From a checkpoint of a small image classifier.
Data: trained on rendered made-up planets, 97500 training examples, 17.3 epochs.
Rows from block 6 of a small image classifier, named by matrix and row number. Rows with one number belong to one neuron. Each number is 128 + 32 x the weight over its row's rms, rounded and kept within 0 to 255. All counts start at 0. Numbers have three digits each.
Before each neuron's rows are labels from the 100 images, of 14976, where the neuron reaches its highest value: "top examples" is what is common among them. Only what is clearly more common there than usual is listed. The data: rendered made-up planets. In brackets: how many of the 100.
# fc1: MLP up (model.blocks.6.mlp.fc1.weight, 1152x192), inputs 48-95
# fc2: MLP down (model.blocks.6.mlp.fc2.weight, 192x1152, transposed), outputs 48-95

top examples: moons: one (96)
fc1.497:128169128128128128055081128174128128128128099115128128128087128173128128141128128128168128128060128128128186128128102075128128128068128128128171
fc2.497:128128128128128128140128128028128128181128192128111071179128128128166128066128128158128128128128128128128128095128128128128128175128172182128053

top examples: moons: three (87)
fc1.76:079128182128128128128183059183193128148128073128128128128110128128080128128128128128193128128128128128128128128128093128128128184128128168128074
fc2.76:128082128177128082128128128219128074128128166079128165128128128128128128128128128128128175128128128178128128128173128096128128128128181128128128

top examples: moons: three (100)
fc1.171:128199128128128128128128128128128128128128128165128128182083128128128128128190128128128128128128128128128128194080128128236128196128128128128128
fc2.171:128128064081128128171182128128193080074128128178128128128128128181128187128070128128128128128165128128128128128128128079128128071128128128128101

top examples: moons: two (100)
fc1.170:128128128128128128080128128128153128211128128128214128153128128128102128128116128128069128229128128200128128128128157073128128128128187128178128
fc2.170:128128128098128128128128128128128128170128128128128128128128128128128128128128128128188128073211128061128128128128065128128128128204128142090158

top examples: moons: three (62)
fc1.56:128066172128182093182128128128128181128152086128128128128128128128128095128086063128173128128095080128128128128202195184128072088128128128169128
fc2.56:128128128128128128094128128128128128128094128083081085168128190166128128128193071128081166128081196128171128128128128128128128128128183085128128

top examples: moons: zero (73)
fc1.529:078128128128151128128045059161128175062128128166041128128128128128184128128128128128219128065128164128036128128128128128128128128033113128058128
fc2.529:172128172128128128128128128128128170128128128088175128128128082128128091128157128155086128128128128128128159128128128128182128160095128128128128

top examples: moons: three (90)
fc1.374:128128128128081056018128128128088128182128128128187085128128164191128128128128128128128128128128128128128128128128184074128185128128128066128128
fc2.374:128074128069128128167128128128204128128128128128128128128212199128128128128035046161066128128128128128128128128128128128128128179097128128128128

top examples: moons: three (93)
fc1.302:128128128064128191128128076128183037081128204128128128128157176128128197128128128128128128198128059138168151128187128128173128128069128169128128
fc2.302:128183128128102128128128128207068166128128128180128128082128128128128056122185205199128128128128128172128128128128128128128128128128128128128128

top examples: moons: three (99)
fc1.452:177128128128128128128166128077210128128128128128064163049128128164128128128128128177105128107128128128232128128128196128128214128128128128128128
fc2.452:128128128128128236128128039128128182128105128128128128128128128063128128128128128128128128128128049128128128128059128128128128060128128210128070

top examples: moons: three (55)
fc1.707:177128170188128078076128128128128128128174128128037180128128128128185128128128078128191128078181128128128089186206186128128128128128128074069062
fc2.707:128128128128128128128148072128076164128177170128128128128184128128128128128079128128089169162169128075128128128086128128081093128175128128128128

top examples: moons: two (90)
fc1.722:128128128128128128128063128128128128146128128128128128128128128128128128212026128128128128027128190128128128128128128191044128128128128047184128
fc2.722:128077070079077172199061128128062128128128051128128128128128128170128128192128128198128128036128227128128128128128128128128175128128128164128128

top examples: moons: three (84)
fc1.5:128128128062128062128128177128128128128128221145128128128081128182128128128066128157128128230128128177128179128128237128128128092128192128147154
fc2.5:128128128128128213128084128128189180128128065128128128071128128128165128128128128071128128090128052083187128128128068128046128128128160092078128

top examples: moons: three (100)
fc1.75:171128128128075128128128128128183128128128184128128128128128182068068128128128128098128128172128128089069128128128202128128071128128081128062128
fc2.75:128128128089090128128128128128071072128128128128128088128128085128128084128181095089128128163128128128128083173165128128169077163128091128128128

top examples: moons: one (95)
fc1.542:128128128128128195128128103165128128087128128128128229128128128117128167128148101128159128096128178128128128150152076128128128128128128182050154
fc2.542:128167152165155157128128170128160128128128128128128128128128164128128128128128128128128128128153098128098148128128128162128128128128128128128091

top examples: moons: one (91)
fc1.752:128128128128184128128128128128128182128128128128128128128128066128084128128128128128128128128128128145184063128128128051042128128088128040128128
fc2.752:128085128128206128128128128128128160128177128128128128062128128128128128128128128098128128128102116063220173128128174128128128128205128128094128

top examples: moons: three (77)
fc1.623:128128128128128059128128170128128128128046184128128128128128128128128128064093128128108128128179158203128128071128128128209128128128193128186128
fc2.623:128128128128163128128065128128128128128191072128128128071128128128128075128128128128128128128128128081128128128128128128072075128091158128128178

top examples: moons: two (100)
fc1.668:128128128128128128191128171169128174128061128128183128128128128091128185128128184128128128128160128089106176128128086128128171128255077128128128
fc2.668:128128128195128128189128128208128091128189128128128128128128174128128128128128128088128128128128128168085128181089128128128128128160128128128128

top examples: moons: two (100)
fc1.736:093128104128128093128195128081128097128176128128128128230128128128116128194128128128128128113140128178211097185091191064128165048255164128128128
fc2.736:128128128128128128128128128128128128128128128112128141128128091071128128175159203176128182128128128128128154128128083176128132128128128128128075

top examples: moons: zero (56)
fc1.556:128009128128075128085128128080179128128168128141054185128166128128128128081128128128150090107128128128128058128128128155128128128128085202128128
fc2.556:128128166128128165167128128128128128128128128128182128128128128128166128128128091128128128128128167158156128093128128162128128084128094169128074

top examples: moons: one (98)
fc1.565:159128128190128073128128098174128128128128128128161189128128128077128128128128128128128128128205128128060128128077176128070128189210128128128128
fc2.565:128171128178128128128128128128128128128194128128128128128089128128099128128128128169128128128128128128060128128128064171059147078071128128128165

top examples: moons: two (98)
fc1.78:128217128128085128128128128128128128172128017128128128128128184185069128191128184128187128229128062128128128128128128128128128062228057128128128
fc2.78:128063188128128128128177128128128128128128128128128128128097078128128128128128160128128128146128128128128107128128128128128128154128128128128072

top examples: moons: two (100)
fc1.350:128128178128128128128128128128128104079128161128162000128128128128128128128067164128147128128128128128128128128128128128128080128128157068192068
fc2.350:073105081170183128128058165128128128128128128128128128128128097067128128128185128128128128128216128128128153128083128128128128128128152128128177

top examples: moons: zero (100)
fc1.636:128128120128128128128128128082128128128213128128111128025011128128144167128128128128160110128128128128000131128165085161128128128128128128128128
fc2.636:128128162163128128128088128128128128094168167128128128128128128128128128128128128128156128128128128081128093128167128128128128128128128094128128

top examples: moons: three (93)
fc1.443:128128166128128074128128128128128128128128166063178128137102128128140128060128128142128128128128128128128128128119149128225128128128128128157128
fc2.443:128128107128173128128128084128128098014173128128128128056128128128128073176128087128124128128128128128128128128128128181015140137128128077128128

top examples: moons: one (98)
fc1.316:188128128160128128203202128128128128128128128128128085170128128128182128128128128128128128128128128128128079128128128128128128128128128089128128
fc2.316:128128176066128128096128128128128103128128128128128128128151094128128128128128083128128128128128087128128128128128128128128128128128173128128128

top examples: moons: three (78)
fc1.759:128128128128057073099128128128128128053128128128128128128184128060128081128195128128128128169128128128128128128128128096128128128128128128128128
fc2.759:128128128078128128128128171128128128128177128128073128128128128128128128082170178128128128128079094089128128081128165128074086168074128128128074

top examples: moons: two (74)
fc1.735:044128128128189161183060128128105128100128062114128081128128128128216128128128103128128128128128128128128118128167000128128061128128128128128128
fc2.735:128128128128128128128066128128128128128128077128177128128128128128128128128128128128128188128128190128165128128128128128128128184128198128173128

top examples: moons: two (66)
fc1.180:128128128128128174171088128128128128128128128128128255128128128128128213151175128128128049077088128128128128128128128128128039128139128128057128
fc2.180:128128188083128068174128128128128044128128076061128128128128128128128128068128128128184064128034128085128128128128076128128128128128128184128128

top examples: moons: zero (93)
fc1.331:128128128172128189070182128128128128170079128128128128183061062180128074128128128128128193177128083128128073067069128128128172128128128166128128
fc2.331:128128128128128128128128128184128128189128128173128128128128128128128128128128186128128128128128128128128128128128128177128085070081068128128128

top examples: moons: zero (81)
fc1.297:128060128128128092128128128128128128128128181128128189128128061128128128128058167128207128128128128128128128179128069128128128078044128128128128
fc2.297:128075178128128188128128128128086128071128070128128173128128073128128087128128128128128128069128128128108128080128128128128128128128128128071128

top examples: moons: two (100)
fc1.712:128128128128195052128128128128128067128158128128128075128128067128128059128128128072128051128128128128128058128128128069128128128128128128128128
fc2.712:128128128128193128201128128128128189128128128128128128051128128128128185128128128128075128128075128128128128128128062128128194128128177128128194

top examples: moons: three (100)
fc1.283:192128128128084128128128128075178128210128128128128128128128128128128128128128109128128128128128128128188128128128128112128177128128128179128128
fc2.283:128068128128057231151128128128128128128128128192192128184128096128128128128128128062128128082128128128128128128128128186146128128128128128128128

top examples: moons: three (98)
fc1.150:128128128128128030060128128128077128128128128128128137222128142128128128128182179189128128128128128128128128128128250128128128128149128128128128
fc2.150:128128128169128255153128085128128128128155128105128147128186128128128128128128128128181128052202128128072148128128128128128128128084128128128128

top examples: moons: three (77)
fc1.515:128060077128065128128128128128128128128194128178061128128128128083128128128128077171074087075128128128128128069069128182192128128128128128128183
fc2.515:063128128176128201128128128128128128128194128176184164128128128128128088128174072128128128128171128128163066128066128128128128167128128128085128

top examples: moons: three (99)
fc1.351:074128128128178053075076174082087128128128128128055128128128164128128128128094128128128128200128128128195128199072128093128094128128128128128128
fc2.351:128128169128128128128128128094128128128128083188128128179077103128128128128073128128128128128190128083128128182192069128078128128128078128128128

top examples: moons: zero (100)
fc1.523:086128128128128128128128128128128128128128195183096128128128128128128128128062128128128128128128128128128128128128128161128128128128128128053128
fc2.523:128128128128128128128128128128168156128083128087128128167099096098128095128128128162128128113087128128128128128128168153128128128157128128128128

top examples: moons: three (93)
fc1.148:128128175128128128128128128128128128211030169128199128128128128128076128128128128128128128128128128128177128128128128128255128128128128128128128
fc2.148:128128128162128240145066128128128128128155128162075128073191128128128102128128128128128128128196040128128128128200128128128128128128087128128128

top examples: moons: three (100)
fc1.161:128165186038128052128128128128093160203128128128128155082128073173180128128128128128128128128182128128128197128128128128128193187128128128128128
fc2.161:128128128128128244059044026128128128128182128128128128128128128128128062128128128128128128128187128194128128093128061128128084171173128128128209

top examples: moons: three (99)
fc1.468:128128128128128078128128128128128128128076128128128128128128128128055128128128128128128128128128128128128128128141217128128128150128128134128166
fc2.468:128128128079128128128128128128128128065128221128171128128128128128128128128128128128128128128080128128128128128128081128128128128128128128128128

top examples: moons: zero (61)
fc1.617:061170128128128128177128128128128177066181128080066128064128128128128128174073128128066128128128128069128186128128192128128128128128128160128128
fc2.617:128128128128128074128128191073171165128128128128128168167128128128128128184184128128128179128128095082170128128128128128128128172128080128177179

top examples: moons: three (96)
fc1.646:128128152128128184128128128128205128074162204128128128128128128128128128039128087128128128128055068128128149128128082128128158171138128128128128
fc2.646:128128128128128046128128189128064128128128128107128128165128128128128128202128128228132128128128128128128128128046075128128128128090128128128128

top examples: moons: three (95)
fc1.521:128128128068128128128128128128128128128065178052177118128128128169128128082128128169128128128175147128128128152103184128128174128128128128128128
fc2.521:145128149128174128128085128255128128128128066128069076055128128128123128128128072128128128128128128101128067128146128128128128128128128128099163

top examples: moons: zero (100)
fc1.534:212178187128088185128128128128128128128167128128056128128030128128128128128128128128128128128128128075042128128128128128128128128128128128128128
fc2.534:128091165128128165174079128077128128096128164087175128128128128090128169128163128128128076128128171128086128128128128167128128099093128128128128

top examples: moons: one (91)
fc1.54:128128128043128128128128128051128128128195186179128177087128157086128128128079128128080128068128128128128128128128037203128173128128128128128174
fc2.54:072128128128128128128022128128128094128128128080128209185128182128215080128128128128193184030128089180066128173128128078128128128128128128128128

top examples: moons: three (98)
fc1.399:182128128128085128128128128075128069128128128128128128128065087128083090128128128162128041128128128128165184128217235128128093128128128197183128
fc2.399:128128087128128128128128128128128128128128128128075179180128128078128128128128087128128128128128128128128084128128128128069081088092092128128128

top examples: moons: zero (66)
fc1.40:068186072128128128128128174075128088079128128062128128183185128128078128128128128128128128068128128128128087175087195185128193128128128128181079
fc2.40:128128174128078128128128128128128081128128175128071128175177128181128128128128128128128128161128089128074083128128128128128175077128128128128171

top examples: moons: two (88)
fc1.439:128128047128194128128154128128128128128128060128128077128128180174051082164128128175117128128128128128128200128128128128128128128128128067128128
fc2.439:100128128071128128128128128018128118128128128128087128128128046128128218128128128128128128128128128128090128128128128128205128128060128155128061

top examples: polar caps (71); moons: two (65)
fc1.538:128071088128075128128128058128128128128128128128040128086128128073187192194171128085128128128128128128128128128169068080076065128128074128075128
fc2.538:128128085128128184128128128179082128082128128128188128128128194128128128128128128128128054061128128128128201128128128128128194081128128128128128

top examples: moons: zero (83)
fc1.506:128128128128080128128207128075128075212128128079128128089128128128087128128128128128221128128128064128128075128128168128128128128128128128128128
fc2.506:163177128175128128128080128209128172128175128199064128067128128067068128183128128128128128128128128128128128177128128128128128128128128128128075

top examples: moons: zero (100)
fc1.59:078075128128086128164170128128128128128128091128128103057058128128128186128128128128061128176093128128128168188081128128128128128128214128128128
fc2.59:085128128169128128128128128176193128170078128128207128128186128128193128128128128171176128087128128071128080128128188128128128128128178128172128

top examples: moons: one (100)
fc1.683:128128128128187128185060128128128128128128128169128128128128128128208128128128128128128128128242128128128128128185128199128128128221163128205128
fc2.683:128212195182128189128043128128128128175128060077188128128128065128128128128128128128128199128180128128128063128054128128128071128128128168128128

top examples: moons: three (90)
fc1.34:200128128128191072128128156128148128128128128128128128239128128128128128128139166178176128128128074128128128128078128128128180067128064128128199
fc2.34:128128128128128128128128128128128128000152128128128128043128128128128128128128128128128128128226165128128128128128128128128128128128128128128056

top examples: moons: one (97)
fc1.547:177128055128128128128128190128128128128128128128128073128128128128128128128128128128128070128128128181202178128128128128128128183128074051128086
fc2.547:128162128128128089128128097128161128128128171128128128086128128085094128128086128128128171128128128128128128167085128128128128128160128128163128

top examples: moons: one (93)
fc1.456:179128128081128128128128128168128128128184128128128128128128128089172076128063171167128128128050128128128128128169128128062128128128128051128169
fc2.456:191128165128128128198079062128128128128128128128076128128128175128128128097049128128128186128128128128128128185178128128128128128128128128128057

top examples: moons: zero (100)
fc1.194:128066068128128128194181180128128194160175097128148190128128071128188128128073128173166128128128128128128128128128128128176128128128128128172128
fc2.194:128057186128128128128128128128128128060128128128128157177128074128128128193128064128128128087128128128128128128128128128128128128205128128202128

top examples: moons: three (74)
fc1.411:219070128076128128065128128128128128128128128128128128128128128128128128066128189128128128128128071128174050207128184128128128128051128128128178
fc2.411:128128185195128128128059128128128128128186128128128128128079128128076128183128128128128071128128174128176128128128128061065128128128128070128063

top examples: moons: one (76)
fc1.517:128128128128172128076128128060128204034128203128128196128128128128128192200128128128081128128128128195128128128128128128128128128128128128128128
fc2.517:128074128173128128128128074181128128128128128128183128128128173128206128070092128128128128128128128128128128068072128128199128185128084128128128

top examples: moons: three (67)
fc1.471:128097128128128128128194128128128079200128128128128132128129128128128128128128171128152128128170128128194128169128128128238128197128128128128075
fc2.471:128186128128128128128128058128096128034128128128069128044128128128128128128128128128128099128128128128128128128078128195040128072096128128185128

top examples: moons: two (91)
fc1.223:128058128128128128128181128128128128128128128128128128093128128128191128185128128139128128128128128128037128072128128128128128128128128128128080
fc2.223:128128128128128128128128128128188058128128128128128037128128128073128128128128128192128128128128128128128128128128128128072170128206128164128128

top examples: moons: two (99); full (54)
fc1.414:191128128128128128128085128089058184128091128189128128128194128128128128193128128128128128186151128128128128128128175128128128128210068128128128
fc2.414:128128177086128128128070128128128128128128168182128128128128128128128075077128128128170128166083128098128186128128059086128069128164172128128154